python train.py --arch="unet" --model="spectrogram enhancement model" --dataset="drum patterns on synthesised drum kits" --train_examples=26041 --gain_aug_db=6 --noise_aug=0.002 --n_mels=64 --hop_length=160 --input="log_mel" --win_length=400 --task="enhancement" --loss="l1" --norm="batchnorm" --activation="mish" --pixel_unshuffle=2 --widths=[48, 48, 96, 192] --blocks_per_level=1 --block="basic" --attention=true --upsampling="nearest_conv" --init="small_normal" --residual_init="none" --optimizer="adamw" --lr=0.0033 --beta1=0.85 --beta2=0.999 --eps=1e-10 --grad_clip=0.5 --steps=8600 --batch_size=128 --epochs=42.3 --lr_schedule="cosine" --final_lr_fraction=0.01 --warmup_steps=1720 --weight_decay=0.04
Rows from block 8, named by matrix and row number. Rows with one number belong to one attention dimension. Each number is 128 + 32 x the weight over the matrix's rms, rounded and kept within 0 to 255. All counts start at 0.
# v: attention query, key and value (stacked) (model.decb.0.1.attn.qkv.weight, 288x96, the v third), inputs 0-95
# proj: attention output (model.decb.0.1.attn.proj.weight, 96x96, transposed), outputs 0-95
v.60 [106 149 146 128 134  88 156 101  98 126 171 135 116 105 123 118 142 135 105 207 123  84 144 110 101  65 105 133 153 156 125 113 116 130 123 134 103 124 144 168 133 125 111  72  67 154 125  92  83 129 122 108 117  92 175 158 136  86 106 139 125 149 105 159 142 118 122 118 145 140 116  99 139 107 127 126 117 111 130 126 130 125 139 123  81  97 141 156 109  88 123 110  98 103 168 138]
proj.60 [119 125 119 147 158 110 112 152 125 144 132 118 120  99 150 137 135 132  75 123 138 135  99 173 209 144 131 114 152 142  97 137 127 133 119 148 100  71 109 107 164 138 121 123 138 112 132 130 150 140 125 128 168 160 152 132  98 149  76 149 142 158  98 132 149 116 116 181 127 139 139  91 184 171 158 150 136 188 159  97 142 159 124 154 106 121 126 105  99 111  74 143 122  89  75 128]
v.61 [135  84 200  95 104 155 168 173 144 167 143 208 126 147 116 155 129 120  81 188 140 137 147 103  85 159  67  99 166 138 151 142  96 174 123  77 111 167 133 175 158 195  94 152 137  94 134 114  13  72  88  87 162 152 110 144 123 135 145 152  80 150 116 131 165 106 155 111 175 101 132 194 118 101 182 119 124  67 127 121 125 163 121 157  98 122 191 142 145 143 137 132 123  92 238  69]
proj.61 [174  96 147  88  93 188  48  78 172  60 169  63 114 148 139 149  62 189 191 103  55 204  76 150 162 163 105 185  82 167  53 128  87  86  78 134  80 103 194  80 110 141 204 146 145 114 128 151 212 196 143  82 115  76 146 172  75 123 139 159 102 124 125 152 193 106 140 102  47 111 167 141 191 148 132 131 162 180 114  61 144 147  99 134 156 187 129 100 150 120 160 131 166 162 139  94]
v.62 [144 135 156 121  89  79 110  84 142  78 159 171 109 116 145 129 166 130  83 191 108  51 139 103 107  48  95 141 119 146 118 105 106 178 177 191  97  41 128 146 182 147 154  57  13 216 135  67  41 132  68  87 176 100 130 155 188  93  40 160 120 139  41 164 139 126 201 143 159 129 102  12 134 118  28 155 122  91 135 116 114 152 124 117 103 124 101 118  95  83 156  83 116  85 150 123]
proj.62 [119 115 132 163 181 110  86 178 148 113 139 108 162 121 241 103 134 149  42 101 130  96 104 145 185 140 137 141 173 119  56 121 158 149  93 148 106  64 124 104 198 144 131 139  88 129 106 121 151 165 114 115 177 124 166 135  88 109  59 165 159 150  21 122 149 100 111 221 147 163  98  80 185 180 173 217 143 157 135  81 109 209 143 153 103 160  90 101  55 152  61 126 130  68  64 136]
v.63 [141 144 122 132 146 136 101 110 153  97 127  83 137 139 183 121  95 102 136  76 112 136 101 143 144 128 155 187  74 134 128 107 150  79 142 186 124 112 122  85 121 106 176 124  94 131 130 143 205 139 129 155 115 113 116 116 117 119 101 142 161 151 105 116 103 149 138 137  76 145 129  50 169 162 108 149 140 172 138 130  89 118 129 103 140 147 104 116 128 119 129 104 127 126  60 160]
proj.63 [123 153 117 159 148 109 140 147 124 117 127 177 198 150 137 134 147  89  69 124 171  72 157 123  90 137 123 107 174 140 179 135 145 152 139 157 165 116  97 141 147 148  96 137 100 106 142 129  60  93  97 147 136 144 117 116 177 118 102 141 178 154  60 151 122 103 161 138 161 134  79  94 129 120 105 132  94  93 140 166 108 124 135 126 130  99  87 115 128 125 102 123 109 131 141 165]
v.64 [105  92 116 128 148 135 150 144 169 115 135 147 161 140 153 143 115 127 139 140 113 125 120 138 131 146 116 131 109 162 138 110  97 151 152 143 144 152 140 128 116 123 167 160 121 123  94 146 153  98 177 142  77 153 131 110  95 136 123 123 123 130 122 108 121 147 131 117 156 124 114 151 126 164 150 139 134 139 113 169 157  91 136  90 122 145 127 108 119 152 107 102 103 109 109 153]
proj.64 [130 100 109 125 129 126 157 102 113 121 134 101  99 126 118 140 147 150 187 101 148 117 120 130 137 123 149 112 119 109 135 147 125 154  92 108 145 176 106  91 118 115 126 159 124 105 163  88 124  96 147 124 147 131 106 153 160 135 100 120 148 116  72 139 147 139 175 130 129 117 118 127 112 107  88 108  68 127  80 120 118  98 100 147 134 127  73 141 151 124 132 133 137 125 103 141]
v.65 [152  90 131  88 117 214 136 126  71 154  91 117 102  92 121 222 125 125 146 134 110 152  37 120  99 181 125  93 177  68 118 125 103 151  74  83 157 173 121  83 126 136 113 162 167 115 179 137 119 110 151 130 115 127 144 184 125 117 117 137  77  89  90  94 227  79 114 107 157 114 140 196 117 109 173 122  98 106  56  79 135 136  76 169 162 164 183 208 164 160 156 175 186 110 133  42]
proj.65 [ 95 178  74 158 152 104 145 149 111 152  74 121 121 125 140  93 200 106  69 117 148  96 228 107 168  88 136  76 132 110 161 104 168 140 196 178 104 149 121 138 152 101  84  85  69 133  66 100 106 106 135 216 140 168 120  63 154 145  97 121 171 150 127 113  60 177 120 157 201 142  74  98 123 102 121 112 117 129 118 201 139 139 191  66  91 111  55  68  98  79  77  74  99  89  45 199]
v.66 [127  72 123 118 151 110 100 159 112  73 103 147 115 157 158 188 147 152  79 138 109 164  92 129  97 115 130  99 156 145 132 111  65 161 115 182 143 120  96 121 169 128 134 128 106 106 146 112 152  68 119 122 121 114 113 125 101 170 101 113 138 149  55 120 155 132 135 155 196 155  80 140  83 114  94 196  99 117 154 102 179 119 163 114  95 140 153 102 109 128 115  62 114  75 120 171]
proj.66 [138 116 104 101 128 118 134 137 120 165 136  44  78  98 140 143 133 150 177 102 137  98 149 103 128 107 119 139  67  85 109 130 170 126 145  73 138 163 128 111  83 114 144 154 139 138 132 109  99 133 136 127 115 125  43 126 149 113 109 121 102 109 147  80  88 166 141 148  64 141 137 124 107 111 113 103 152 142  88 107 116 135 135 126 141 131 132 130 160  92 127 130 139 140 113 126]
v.67 [137 107 114 132 111 214 120 111 106 163 100 112 107  96 117 162 146 160 144 102 126 121  99 138 116 146 129 131 173  82 102 140  88 151  74  78 132 167 137  75  93  89 100 178 205 149 166 104 140 132 152 144 151 141 126 148 141 123 137 128 102  88 140  93 210 111 109  90 121 121 136 196 138 118 199  95 105 129  88 103 119 144  95 147 159 158 161 148 138 132 145 182 165 113 112  63]
proj.67 [102 165 110 159 148  88 145 132 120 128  88 151 151 137 146 104 167 111 114 121 124 140 169 131 159  98 107 107 127 145 124 107 132 129 174 207  89 113 137 141 151 117 149  81  55  93  69 131 131 109  99 180 147 135 146  93 144 168  95 122 168 162  96 144  91 136 133 121 169 126 117 107 139 106  88 171  70 100 157 173 112 141 183 101 100 130  97 117 105 125 125 100  87  63 116 161]
v.68 [102 153 102 132 110  53 129 136 180  81 173 132 147 154 137  69 121 118 116 138 133 122 194 114 145  73 113 154  91 201 144 148 162  82 194 189 134  89 125 185 137 167 175  99  50 131  91 140 125 122 106 121 116 102 129  98 113 152 124 145 183 169 129 157  28 158 130 147 155 133  99  78 130 146  82 150 159 153 193 168 122 118 191 106  98  88  89  85  73 104 111  73  36 141 139 179]
proj.68 [175  82 175  65 125 159 140 127 131 115 198 112 125 109 146 156  79 158 173 117 100 126  63 100  64 175 134 157 134 137 104 126 133 125  47  78 169 146 140 107  89 144 155 193 217 110 212 134 131 166 159  65  97 117  80 196  94 102 155 146  97  84 120 116 168 109 126 139  75 133 158 174 143 165 166 110 190 150  87  76 128 128  87 191 154 145 188 148 160 149 161 172 196 175 183  92]
v.69 [158  67 144  89 130 174 139 129 100 156 119 129 122 101 126 205 112 146 116 153 137 137  66 112  98 182 119 105 167  68 111 131  86 154  83 107 134 161 113  93 137 126 119 159 174 102 165 117 125 113 142 110 115 163 143 170 129 114  97 127  90  79  84 104 217 111 115 116 137 128 136 195 142 113 155 119 118 114  81  81 125 152  98 149 151 149 181 179 147 138 147 157 191 132 134  45]
proj.69 [101 195  97 163 131  99 166 149 110 136  89 114 124 139 124  98 173 103  93 130 164  88 193 104 146 107 128 101 152 103 183 129 151 169 171 168 125 161 111 143 126  98  96  84 106 137  90  92 136 109 149 188 160 160 121  85 162 136 103 122 162 155 119 113  54 156 121 182 168 146  96 104 126 124 142 133 122 131 132 188 142 110 172 105 108 106  44  75  83  88  92  82  97  82  71 182]
v.70 [125  82 154  98 144  72 108 161  99  78 164 145 161 124 172 160 111 120 136 183  96 137  82 124  85 150 112 124 130 150 155 121 118 168 116 186 135 115 107 147 164 168 150 131  43 103 134 171 158  95 136  99  97 126 163 129 101 143  78 134 120 131  63 102 117 118 136 154 181 157  90 164 105 156 111 210 180  78 152 106 147  97 189 129 113 122 123 106 120 179 115  69 115 119 134 157]
proj.70 [120 102  95 133 117 139 161 134 109 168 149  86 102 100 109  99 131 141 129 120 162  60 117 135 128 147 153 113 139  75 159 152 149 144  87  97 136 232 120 102  62 116 113 165 171 132 197  84 103 124 182 118 118 120  29 134 133 141 129 135 140  88 153  94  98 158 150 158  81 146 124 136 110 152 155  51 157 190  71  98 137 102  76 168 142 107  73 125 149  71 115 162 145 174  83 104]
v.71 [139 124 120 108 114 182 137 120  98 177  91 121  97 116  83 157 159 162 110 107 130 114 109 130 158 123 141 113 175  65 101 151 116 134  89  96 144 149 151 102 118 100  77 129 168 128 166  77 116 152 102 147 169 149 127 161 136 117 135 118 118  71 122 134 189 113 101  94 123 107 136 140 128  89 140  94  58 119  84  82 121 167  60 162 143 142 187 180 153  88 155 159 170 118 117  63]
proj.71 [103 166 116 129 157  95  92 145 128 114  75 155 162 126 166  95 165 114 116 167 122 159 156 107 155 104 100 119 128 158 123  99 116 120 229 154 100  88 132 139 152 124 128  87 104 134  40 164 148 127  61 169 135 127 170 101 125 122 104  99 147 167 136 134 113 137  90 150 153 121  99 118 111 107 115 196 100  89 179 161 137 154 183  80  74 137 154 111  76 160 115  99  95  88 131 145]
v.72 [110 109 128 156 160 103 139 120 152 158 123 131 143 151 187 132  99 124 159 120 125 143 133 177 164 148 155 123 109 150 112 100 106 144 131 126 132 131 117 152 118 104 163 128 162 145  91 125 193 140 204 134 128 167 118 106 114 150 144 106 121 171 170 106 102 136 170 101 142 151 145 156 143 172 173 121 118 150  90 160 117  90 133  93 139 149  96 117  92 155  61 109 104 123 147 169]
proj.72 [114  88 144 135 111 129 157 122 117 116 137 148 130 110  67 141 108 101 169 119 126 127 124 153 109 118 146 130  95 145 123 142  97 150  83 122 151 125 111 129 129 122 115 147 126 128 141 106 129 110 157 136 170 116 107 140 127 142 112 128 145 100  70 188 157 115 183  90 147 129 115 119 118 106  85 144  61 102 124 123 103 135 105 150 134 143 144 222 147 164 158 132 126 140 163 147]
v.73 [125 154 113 153 114 108 131 133 144  80 114 113 100 189  67 111 177 114  57 101 158 115 151 112 138  88 136 113 155 142 127  83 145  99 116 130 132  95 153 110 153 124 104 119  86 127 206 115  71 129  44 140 190  64  91 121 143 141 136 148 178 128  90 231 138 126 104 110 142 140 121  35  83  21  44 113  94 156 193 147 164 155  83 133  81  65 155 152 145  61 176 103 131  93 110 159]
proj.73 [145 175 132 125 164 149  64 147 146 103 126 111 113 130 241 131 164 161 129 123 109 177 117  94 162 121 114 128 108 119  62 125 156 117 198 122  87  99 180  95 140 111 140  81 114 159  93 185 165 186  41 116 107 122 186 105 138  90 142 127 121 165 181  71 133 163  81 148  70 130 153  97 112 146 175 155 168 139 146 116 109 156 140 103 110 147 225  81 107 156 129 119 139  99 121  97]
v.74 [150  91 129  84  97 206 150 123 107 180  77 107  82 101 110 193 141 150 127 103 129 137  71 145 121 175 126  95 177  74 105 129  87 159  60  89 146 170 132  73 137 115  72 141 191 122 190 125 122 120 134 142 146 144 112 155 110 137 113 113  94  62 112 122 243  89 111  96 134 115 150 156 150  79 169 106  78 117  72  99 148 147  86 155 135 142 176 184 152 118 118 166 187  93 125  85]
proj.74 [ 97 166  85 159 166  80 133 154  98 127  68 146 121 132 142  93 199  95  89 140 117 151 186 103 169 106 126 107 129 100 112 120 159 132 181 169 124 119 140 151 152  97  98  70  49 134  37 121 132 114  97 203 157 160 155  76 146 121  84 107 185 170 130 130  81 176 100 138 165 114  74  70  85  88 121 191  92 101 160 194 116 136 181  35  84 137 111 117 104 125 118  59  80  80 107 186]
v.75 [142 180 136 128 115 142 189 111 157 190 124 119 110 105  96  83 130 116 158 115 165 100 169 123 141 117 128 147 124 141 111 155 165  87 143  82  99 123 174  97  83 113 113 119 171 145 119 127  85 183 152 120 136 136  95 123 157 101 175 126 114 108 206 124 115 137 132 121  72  78 155 125 192 138 176  74 153 136  80 164  97 148 111 134 161 125 117 133 109 106 137 193 141 173 132  83]
proj.75 [124 118 145 118 167  98 118 119 130 104 119 165 151 162  97 128 121  94 105 141  97 158 124 140 141 133 118 113 169 142 133  98  91 129 125 179 102  84 140 134 166 119 140 115 117 115 129 175 119 114  94 103 142 115 209 117 126 124 132 169 150 163 105 166 152 104 112 107 189 111 114 128 143 136 100 170 111 103 189 151 145 132 146 138 114 117 144 121 105 164 128 135 120  96 132 139]
v.76 [106 184 121 140 159  57 140 139 147 104 171 160 140 125 146  89 117  78 100 149 136 135 168  99 121  93 112 126  99 179 139 112 170  86 157 175 122 113 131 161 157 146 162  85  52 133 101 138 107 104  89  81 132 131 133 108 152 129 117 126 168 151 115 122  54 144 138 178 109 127  93  56 108 135  56 149 161 124 168 124 107 125 164 107  78  96 112 104 104 119 143  75 102 169 158 153]
proj.76 [135 109 143 115 104 168 111 129 116 157 152 106 114 106 136 132 102 136 140 132 137 121  80 144  90 152 120 111 161 109 163 131 102 117 103  70 152 153 110 106  71 135 117 156 189 134 202 134 154 147 163  92  79 123 121 149 102 103 126 131  83  94 164  95 182  97 117 125  99 118 146 149 116 158 186  87 178 142  96  96 151 118  82 152 141 115 167 133 146 170 126 164 167 155 139  80]
v.77 [ 70  75  96 152 146 127 107 149 148  94  98 146 106 208 164 129 197 153  54 110 153 150 116 167 156 155 128 130 137 130 143  88  51 122 108 173 152 128 122 114 192 144 125 138 126 147 173  79 128  73  90 172 197  97 122 116  99 213 122 127 185 163  73 169 137 135 118 136 180 173 102  74  90  95  87 147  62 163 172 154 182 118 101 129  81 115 133 113 139 106 105  51 103  35 117 212]
proj.77 [148 138 132  84 143 151  83 128 129 119 120  88  98 114 161 158 136 143 175 116  92 165 130  87 106 107 123 171  49 113  62 132 183 109 141  63 128 136 172  76 119 115 133 125 110 172  93 116 127 147  77 132 158 109 131 105 162  57 118 116 119  85 168  77 102 164 115 100  75 120 143  77  81  61 131 203 115  60 120 110  75 155 157 102 107 184 228 139 151 134 179 111 115 114 163 131]
v.78 [151 121 111 112 138 216 160 104 103 216  99  96  98  99  78 134 170 152 141  97 124 122 142 127 156 130 117 131 186  38  96 157 129 145  93  12 124 173 154  77  80 104  66 160 205 160 159 107 123 152 149 150 156 150 123 150 144 115 136 109 102  63 181 106 209 123  92  74  82 100 160 158 149  86 183  69  86 113  70  91 129 164  73 147 154 156 164 192 159  89 137 196 174 121 146  32]
proj.78 [114 162 139 141 146 100 127 142 121 103  87 187 198 157 119 106 164  81  89 178 126 174 158  94 163 115 108 131 144 152 131  82 130 128 215 195  92  76 107 126 205 138 112  78  64  92  61 179 135  91  58 183 145 124 193  84 166 157 115 107 171 184 142 130 101 104  94 118 191 106  85 101 135  85  90 168  82 104 177 190 146 138 173  60  78 132 150 115  95 155  99  95 101  81 114 143]
v.79 [151  96 177  79 126 157 134 136  92 135 146 130  95  97 130 204 116 119 133 154 108 149  69  88  66 170  84 125 181  74 141 152  98 129  87 125 143 137  83 131 147 155 116 143 132 105 145 127 100 112 134  72 105 130 136 188 119 135  89 140  69 107  74  88 205  83 111 147 185 132 115 208 122 116 133 151 147  82  96  58 150 148 129 178 148 141 181 175 159 159 153 128 185 115 141  73]
proj.79 [ 91 160  74 151 173 100 150 171 108 184 110 143 130 105 122  83 158 132 111 138 195  73 184 113 167 108 127 110 153 104 182 141 158 159 158 128 169 170  98 147 101 107  89 132 133 156 156  83  92 134 182 191 111 166  84 101 144 147 115 134 125 120 148  87  72 161  79 186 142 165  96 139 130 147 166  73 152 186  95 170 141 116 131 133 124  93  23  70  99  85 108 132 128 136  45 162]
v.80 [ 93 148  97 171 135  73 110 114 148  76 131 139 149 162 148  95 132 133 118 124 163 115 166 152 182  93 161 145  96 181 134 125 151 111 165 174 128 106 114 125 147 108 152 120 105 145 125 134 134 124  80 140 151 109 119 105 144 166 147 147 179 161 161 210  58 154 123 141 113 162 125  35 127 134  88 108 126 175 193 199 121 117 140 106  91 124  91  65 105 104  86 100  91 105 110 194]
proj.80 [148 111 155 103 101 175  95 118 160  92 159 125 103  97 157 160 103 167 145 119  76 169  84 125 111 134 107 147  69 131  49 165 132 102 100  78  98 110 155 127 124 130 162 158 175 133 125 128 160 164  93  91 108 123 137 152 124 124 132 134 111 101 146 125 180 120 173  96  89  91 177 142 111 131 122 167 137 122 120  57  94 145  83 149 134 170 220 172 147 178 147 115 143 168 197  93]
v.81 [154 125 156  80 110  98 129 180  92 126 170 129 150  34 124 157 114 104 117 164  88 125  79  55  63 117 112 115 174 128 168 155 169 109 128 134 120 123 106 168 137 150 144 118  26  97 128 168 126 104 124  88  68 131 141 153 144 105  63 134  83 112  39  76 134 101 136 143 156 114 111 194 119 131 106 196 185  58 110  54 109 168 167 144 142 104 155 159 123 168 159  92 152 154 130  67]
proj.81 [102 115 116 136 145 118 158 176 110 174 143 143 149 113 122  90 123 133  86 132 162  55 139 124 135 126 145 120 204  85 190 102 144 130  80 110 168 167  97 111  81 118  94 147 195 133 197 123 122 145 192 125  93 140  65 121 128 132 126 127 109 134 142  83 100 122 100 191 132 155 137 120 159 179 187  53 191 175 104 144 156  88  94 166 156  91  58  51 109  67 105 160 137 150  63 123]
v.82 [126  59 137  94 131 141 139 148 115 130 120 132 147 101 179 189  93 143 190 151  75 166  93 152  94 164 119 116  95 118 126 117  62 174  95 139 130 148 107 138 130 146 172 132 139 118  89 141 207  71 229 127  72 168 170 105  65 144 112 116  93 154  90  60 153  90 143 165 174 156 115 232 141 179 165 202 141 100 100 103 135 101 194 113 148 166  96 107 112 194  82 112 125 121 123 128]
proj.82 [110 103 117 132  96 104 209  97 109 172 145 122  93 122  60 153 119 150 166 125 151  52 149 144 111 144 158 119  97 132 158 136 118 160  85 131 175 199  99 177  72 104 117 163 146  98 153  50  62  91 203 158 161 110  33 127 127 153 123 135 166  95  71 155 106 134 153 102 155 149 122 125 140 125  74  79 110 121 110 120 122 110 130 162 137 122  22 165 153  52 143 135 101 170 130 141]
v.83 [127 122 118 140 133 130 108 104 140 120 128 158 126 144 137 153 118 150 113  90 143 122 129 147 138 126 117 125  64 127  93 108 101 155 123 156 133 107 151 142 125 143 143 129 166 138 142 121 110  96 100 127 179 146 121 124 112 148 139 133 146 132 148 105 107 117 106 134 127 167 118  99 110 139 122 122  98 136 169 158 135 140 115 125 114 157 131 119 140 119 117 135 139 106 126 132]
proj.83 [137 161 135 142 111 131 113 104 105 143 136 133  99 141 144 136 135 119 150 128 123 140 141 122 101 142 121 138 119 145 107 165 138 126 141  82  94 152 119 152 152 128 125 117 132 136  86  89 118 157 107 110 112 138 126 120 113 163 133  94 124 120 170 133 133 117 141 103  92  86 134 133 136 100 121 160 101 102 130 127 135 135 143 114 139 137 173 193 149 162 153 111 138 135 175 122]
v.84 [109 111 102 129 130 151 133 127 171 116 121 125 121 205 150 130 162 168 130 116 153 129 130 158 183 143 135 141 119 148  97 126  78 138 130 129 120 144 144 105 123 127 152 157 172 141 149  86 138 112 151 188 155  98 110 111 101 132 138 133 150 180 142 139 133 135 118 117 142 135 124  76 132 127 134 101  78 192 138 195 149 116 100  93 112 147 147  99 136 132 109 126  87  99 106 203]
proj.84 [134 141 127  85 115 137 103 134 125  70 115 134  92 135 157 169 164 139 173 115  60 167 132  94 112 122 103 149  63 123  66 125 136 131 121 142 117 115 180 115 149 124 160  88  65 146  88 123 127 134  84 140 168 106 147 129 149 137 130 128 141 110  99 134 141 133 151 102  95  91 124  99  63  45  72 207  76  77 125 102  75 145 141 106 118 210 157 150 140 144 171  86 116  97 165 146]
v.85 [167 196 155 115 113 142 182 118 111 148 155 106 143  80  69  87 152 117 137 149 137 113 158  88  95 113 130 132 166 132 132 141 199  70 141  95 110 112 124 115 105 127  99 109  72 122 142 140  82 183  64 115  96 109 118 165 183  75 143 182 106 115 151 170 119 123 141  94  72  76 167 119 155  87 115  76 156 115 128 119  98 178 116 127 144 109 149 149 134 108 182 153 154 155 143  76]
proj.85 [128 141 124 124 168 125 100 160 140 118  96 152 173 145 162  97 139 112  86 140 137 138 123 113 147 136 124 112 190 121 155  91 119  98 159 162 137  83 138  91 145 124 107 116 138 113 140 185 139 164 129 113 108 126 186 139 140 142 116 127 110 168 144 116 160 113 108 158 155 144 126 141 135 165 180 105 163 177 161 138 171 128 110 123 113  91 148  57 112 142  96 128 154 105  72 137]
v.86 [115  85  96 124 149 131 125 143 143 117 132 140 113 169 157 124 141 130 118 146 121 144 114 143 116 147 123 121 137 144 137 104  81 163 134 157 123 139 133 116 146 111 116 137 130 146 132 117 163 106 139 134 157 144 155 120 113 166 132 114 139 151 125 139 121 145 125 150 147 158 134 162 123 130 111 135  99 128 140 152 152 117 123 114 111 130 115 123 145 146  97  80 102  84 121 176]
proj.86 [125 128 124 106 116 131 135 128 121 126 127 116 133 116 135 131 137 116 149 100 131 133 135 108 150 128 128 126  66 132 124 140 158 155 117  80 137 147 138 112 110 116 153 150 131 142 153 108 133  99 141 127 164 138 116 133 110  78 128 132 145 100 115 108 142 149 144 123 115 135 116 107  92 118 112 119 106 128 128 124 112 138  99 117 121 148 163 187 159 129 148 135 114 140 123 125]
v.87 [104 189 102 146 138 128 116 118 132 107 113 126 135 175  97 108 177 125  86  88 155 110 180 116 154 103 140 126 114 135 117 110 147  74 131 122 110 107 132 115 124 112 101 101 155 173 177 110  74 158  48 164 209  80  99 121 142 122 167 160 157 120 173 189 116 125 122 119  79 128 141  13 111  64  83  92 112 146 162 148 131 155  66 139  90 108 135 143 148  78 140 143 117 134 142 139]
proj.87 [146 168 149 109 163 136  57 147 146  86 106 121 117 108 202 136 125 139 128 134  67 192 110  99 138 114  95 137 112 144  78 125 141  94 197 145  72  64 157  98 160 126 162 100 118 117  78 180 176 187  30  89  84 143 205 122 109  90 151 142  99 190 188 115 174 117 110 131 121 102 137 117 117  95 143 185 141  90 165 147 130 180 158  83  98 146 235 131 106 205 136 127 131  77 140  98]
v.88 [121 166 114 173 132  62 112 131 179  67 152 123 157 152 152  60 117 127 118 117 140 115 180 126 128 106 135 145  79 170 164 110 141 121 171 155 123  84 131 176 128 149 144 103  84 138 114 121 142 141 118 123 121 103 135  95 130 156 151 140 159 171 130 159  44 170 157 143 118 132 117  99 142 148  82 140 169 142 204 167 112 106 166 110 111 102  87  89  81 104 108  96  74 139 114 186]
proj.88 [157  54 180 106 121 172 130 104 147 115 184 110 113 112 104 158  57 162 146 108 105 116  69 144  99 162 146 146 114 141 104 172 107 116  46  77 138 118 134 100  91 148 172 172 195 101 181 123 129 157 152  48 132 101 124 159 109 105 181 148  75 115 123 127 179 108 151 118  74 115 162 164 139 173 138 111 159 140  91  67 112 123  74 184 154 143 159 207 177 158 132 170 148 182 163  90]
v.89 [145 115 126 123 111 159 133 138 119 145 122 134 144 106 107 136 130 127 138 122 115 117 109 108  96 128 127 130 165 122 147 134 129 135 115 121  96 154 130 133 117 137 144 132 107 100 122 111 125  96 119 151  82 111 109 137 121 110  94 123 110 122 104 110 162 146 140 130 150 110 104 153 149 135 149 110 137 107 116  97 133 156 114 122 162 114 133 141 128 146 135  95 139 119 137  81]
proj.89 [101 113 113 115 143 106 131 140 136 131 119 125 127 160 133 119 130 131 130 128 130 119 150 133 145 135 113 127 151 121 139 104 121 114 132 147 179 154 146 130 122 128 134 146 124 140 120 143 125 133 153 156 118 137 122 138 132 110 109 129 146 145 125 109 112 118 115 147 138 154 124 122 122 162 142 127 128 120 124 131 142 133 154 141 141 115  59  46 112  71 132 141 122 123 102 136]
v.90 [157  95 150  85 128 190 136 147  80 160 124 124  90  84 120 179 157 140 155 136 110 130  61 126  72 157 111  94 198  74 127 127 119 140  79  75 138 152 115 114 117 134  89 134 157 121 188 107 127 129 115  97 125 142 117 170 123 130 110 122  99  66 104 102 240  89 119 137 157 120 141 177 111 110 150 124 107  88  77  55 153 140  82 155 152 142 193 180 172 136 143 161 162 122 131  66]
proj.90 [ 73 169  63 178 177  74 151 177  86 163  72 129 141 114 138  86 185 109  81 152 169  93 207 132 178  86 165  85 166  96 187 117 164 140 194 185 105 119 103 140 152  95  86  66  81 176  71  98 137 107 123 185 141 154 127  77 138 147 100  94 152 164 171  84  83 180 100 174 173 151  83 118 107  95 157 113 106 127 137 170 156 130 166  85  64  68  71  71  76 101  81 103  79  75  45 159]
v.91 [113  99 112 141 131 195 136 123 164 157 123 129 125 179 144 120 133 141 128 109 154 134 141 166 173 125 144 147 106 145 122 103  78 130 129 137 116 147 162 111 116 127 137 140 198 138 122  95 125 111 140 176 142 130 123 109  98 153 145 131 129 157 151 139 126 133 126 103 145 121 116 125 133 115 144 121 106 185 138 167 152  93 110 120 128 136 132 113 115 127 101 157 100  82 120 182]
proj.91 [131 108 136 118 133 119 118 116 122  83 114 114 134 168 135 153 136 107 189 115 102 147 130 113 121 134 128 135  61 141  85 116 141 139 146 130 143 113 158 116 154 116 159 124  74 129  82 133 131 112  79 149 181 110 158 114 133 129  97 126 154 113  95 144 137 122 153  95 121 112 146 114 102  56  70 192  71  82 134 134  87 134 160 116 137 174 159 187 145 127 165 108 117 109 162 130]
v.92 [ 70  74 101 153 147 132  94 112 146 107  90 141 127 184 193 147  97 142 146 135 142 158  95 175 151 162 145 109  92 160 114  89  41 184 135 188 153 133 110 130 127 101 145 122 187 135 132 119 223  81 196 137 165 150 143 106  61 189 148  76 137 143 138 104 123 117 142 138 186 185 114 155 143 158 130 165 134 143 147 168 166  56 157 112 101 168 107  94 122 165  61 110  85  70 125 226]
proj.92 [124  98 126 127  85 138 166  61 133 112 120  85  60 103  95 181 118 140 194  97 118 105 124 155 120 125 155 153  29 126  92 179 144 160  76  82 144 148 110 166 109 115 124 145 107 146 128  57 117  83 151 120 192 122  70 148 126 153 121 127 131  79  95 160 116 142 205  78 105 105 137 121 103  69  66 130  96 104  93  95  74 130 116 144 110 150 174 255 153 129 165 119  86 150 194 142]
v.93 [129 123 115 123 156 127 100 162 125  73 127 130 127 148 131 111 168 109  87 136 128 135 121 114 124 128 135 130 156 148 137  77 108 113 137 151 123 130 121 114 164 128 142 155  96 149 163 129 118  85  78 137 160  78 127 118 127 113 105 152 159 147  74 138 141 131 116 147 111 142 101  99 100  98  90 137 115 161 163 132 150 130 123 110 117 106 152 129 114 105 128 100 148  96 109 164]
proj.93 [132 149 114 107 131 160 109 154 112 134 122 105 112 141 149 132 168 136 138 113 132 134 114  93 145 117 132 104 130 121 124 137 159  96 141 121 143 157 166  87 142 113 140 116 145 140 123 135 144 138 112 126 121 136 114 100 144 125 124 131 132 124 155 110 121 154 124 137  83 117 163 116  61 108 133 160 160 134 107 118 125 107 137 121 117 142 144  66 120 122 126 118 124 105 103 142]
v.94 [ 98  56 110 165 128  76  98 131 154  68 115 133 159 149 183 164  78 120 141 145 108 132  87 150 109 150 134 138  92 156 136 106  80 190 110 200 160  96 102 165 165 143 164 124 110 104 112 147 212  75 174 120 104 128 155 117  74 166 115 117 126 165  94 112  97 120 121 179 184 207  84 151  95 153  95 203 155 124 159 123 162  82 171 101 106 142  93  89 107 160  92  67 113 114 124 201]
proj.94 [110  75 136 136  72 127 164  94 122 147 146  86  79  75 107 138 131 167 147  87 142  73  91 136 139 143 155 120  92  79 103 168 156 174  62  85 141 201  96 153  90 107 129 143 158 138 166  54  97 138 152 115 140 112  38 140  98 150 146 151 124  76  94 132 110 158 195 103 112 115 138 114 124 123 119  72 137 163  83  82  93 139  97 179 149 123 103 188 168  93 115 136 141 167 134 127]